config.toml
hop_length = 160
spec_augment = false
subsampling = 4
batch_size = 64
adamw_weight_decay_other_params = 0.01
Rows from block 9, named by matrix and row number. Each number is 500 + 40 x the weight over its row's rms, rounded and kept within 0 to 999. All counts start at 0. Numbers have three digits each. After the name is the row's rms in percent of the matrix's.
# f: conv module depthwise width-15 conv (model.blocks.9.conv.f.weight, 128x1x15, trained with AdamW), a 15 kernel
f.0 088:479467484483483443425511585447513475507467476
f.1 084:465477464476481554419505424466498458500482461
f.2 148:505497509507495477648503468492511508497497499
f.3 090:478480514500517586537497517561584549487509483
f.4 091:510525574567581518483496528551485489504538530
f.5 102:513483492491490546469541451378468486497493502
f.6 104:493489489490502508528641502499455477493497510
f.7 084:498440442455477502461495468490456448443440483
f.8 107:491470489471508510542490547626534510500525490
f.9 083:481497459484391481492477448473463489481457458
f.10 087:473482483534484429445420526503465450456479496
f.11 114:505506487506487541636530505511511481471468499
f.12 083:505493497502518522612528413460495492515484488
f.13 088:505515515506485467467390556537483480495451464
f.14 096:526491514507510568610536434480501494510500493
f.15 086:502500508523511462417603504436490498507500503
f.16 116:515487516500469516492513356478517513507485509
f.17 100:543559541527554522556555541510515497544531542
f.18 094:492506508539554576430555550456527479496491511
f.19 110:490499464525444389473482442508496470526503479
f.20 091:458480509489565535531501554558491439433480487
f.21 091:498539538526526574578545532498521521500541452
f.22 104:494492481477529636519514460463500493508491500
f.23 098:471502498488464516535464523406411474502469502
f.24 149:503512513498492489350519489516507497511493508
f.25 126:508511499496520512356482466483509507508480508
f.26 085:488510444512509564576552443514487475500441502
f.27 091:521500511502450511615539555474491508528516533
f.28 094:492503505500506467468639472469481485496499491
f.29 109:511494494505499487490516351495521523502507501
f.30 114:499513508492507473358540528507499494493509508
f.31 102:468477487514546520567544567581521510519484472
f.32 098:518490527498541582557524565564463511492525510
f.33 088:498523521553556541523477519489470444423447468
f.34 090:494469510511493434518393520523448452501489523
f.35 097:495497554570546580564537537511498497489522506
f.36 096:533535519496461414408444497499482483503506496
f.37 102:496491504496484510570624455486497492482498478
f.38 092:496459472483494448460497431436427518504544519
f.39 088:532552565541574521521482475520437482529538513
f.40 093:512507489477453448435444417448466489509503491
f.41 113:505499504493487491582571603504517507486521522
f.42 122:516504506506474431372472479509500491507523505
f.43 100:499502480523537473413494387496504504484488509
f.44 103:492510548510496542567581568546519529511521510
f.45 101:482512498488490505582619472505521522519483504
f.46 080:485492458513542494532538544576557545553469475
f.47 084:554574514520572535554557533511518525504513509
f.48 087:487488496481470548599433459492553518489474486
f.49 084:540550558514464458420530540541486513524518538
f.50 089:503505499491490528522406602452474496502506512
f.51 141:502486498501505510495524648529490489496497504
f.52 102:500504535523512430502400429488473471488485511
f.53 094:492500512532490520462431400469544538540510497
f.54 109:506519492490479510565513627542483497519503500
f.55 113:511520518508482455443446388457493505505505496
f.56 104:497514499507520453421472383492488511512499494
f.57 118:513518504549588598542515472492473491503501515
f.58 083:481455464429458451451469436483495480459469480
f.59 106:484506509488517524614527588489480497479500488
f.60 105:489508500506501522435513632530506490495496483
f.61 086:486488510511550588506482405445491483494498481
f.62 120:474502479433491451420449480496457474484461454
f.63 103:502486486508485447465480473403462422498481471
f.64 093:478473482465518523468433459489451427451464458
f.65 096:543597560533526487478480461465470488515531536
f.66 098:489483521498509480582476523596557521525511467
f.67 106:481502495493493502484469616587519482485514511
f.68 113:504487505502494486481356480499527493483472487
f.69 109:502527527508491430421404465479503510494491495
f.70 118:501512530496433408411520465506494510492488500
f.71 101:446453445394459490466481489493485478488484489
f.72 104:491479484480512440414412455518476479487513517
f.73 060:489469524541494523459457491450411446509500555
f.74 039:549488468459505552513500535540521479458586445
f.75 102:509505495475505541467531367479514504519504473
f.76 084:525544503539503511581543574541512535494517551
f.77 088:496494506502521395596448512488513501511502497
f.78 096:526488487501533572552611493523527518508508497
f.79 094:495493502506471631507435525513510479489502503
f.80 108:502501470493521573600556541539502493498525516
f.81 102:491503503483508534375489462552536526513514508
f.82 089:520499466504558543472490605563518506526481508
f.83 092:490466474492456471400457444495481491472453474
f.84 112:490486521499484509375423490479498502481491517
f.85 099:503503501489500489476529414384473498514510518
f.86 106:508493501496510483524524633566493497485495509
f.87 101:502495484475461493447509391464431476508496510
f.88 090:433451511479488483420468426453487497475496511
f.89 096:493491519510485470461493397411492484488479464
f.90 063:523481415505573477442503432516500517516471518
f.91 097:494502524535596507522459539588494494509525526
f.92 117:491481477474516550587554572542478522513519526
f.93 096:501494506487432474376502533517493469500476496
f.94 092:506484534514446428500417455452526497488463470
f.95 111:496498490480432433405447491475481495517505535
f.96 117:491495482507511502508483366447471530474503493
f.97 112:506510517505508459503362466521529515493496502
f.98 105:503510522507531496430400423478509496503484476
f.99 106:519523522491494484463378431490481520513515502
f.100 108:502494508513516502385402496511498496508516513
f.101 102:486484514497519517532507475496479457518598593
f.102 099:499518465516509481530484380444467479464492514
f.103 086:497535501461427443419464525548473472506489485
f.104 087:530456551482510509537460394477518547489478514
f.105 072:491537512537529512499493574578424463491516532
f.106 122:499503483500503540644496508479491506491478490
f.107 102:494502502485474643469471483482487500492501493
f.108 102:511521531536478455387446464513536518497493502
f.109 104:509497492491506479507549499610576536517531520
f.110 098:498498497499502497522560361516513505502494501
f.111 102:477525518549472489538622491489488481520509542
f.112 077:464458437496446475454502500484509486423443460
f.113 110:497478486487496493594602549528497489509501479
f.114 104:458478495451476409442467466501489493454454480
f.115 110:502516495523522549569615538521508512488493500
f.116 093:545503486432417546491547497435492466483492512
f.117 102:505495499510522522513546471385440448499492504
f.118 112:513496498492505512631512569532487486493496502
f.119 116:494504496554549520629527517484486499497501498
f.120 084:527501511505462515467419446465421464527464511
f.121 054:500506464485562568439531529510492510438566505
f.122 105:491479500537548474540562609541500505501494507
f.123 074:474463482485433453486529489541480484471429427
f.124 108:478500504495501501608556582519502463495507510
f.125 099:462440487460512529612530540532509498492495510
f.126 088:491490511499509474562471567413432462495503504
f.127 118:533491496466506519588565567559514530511506490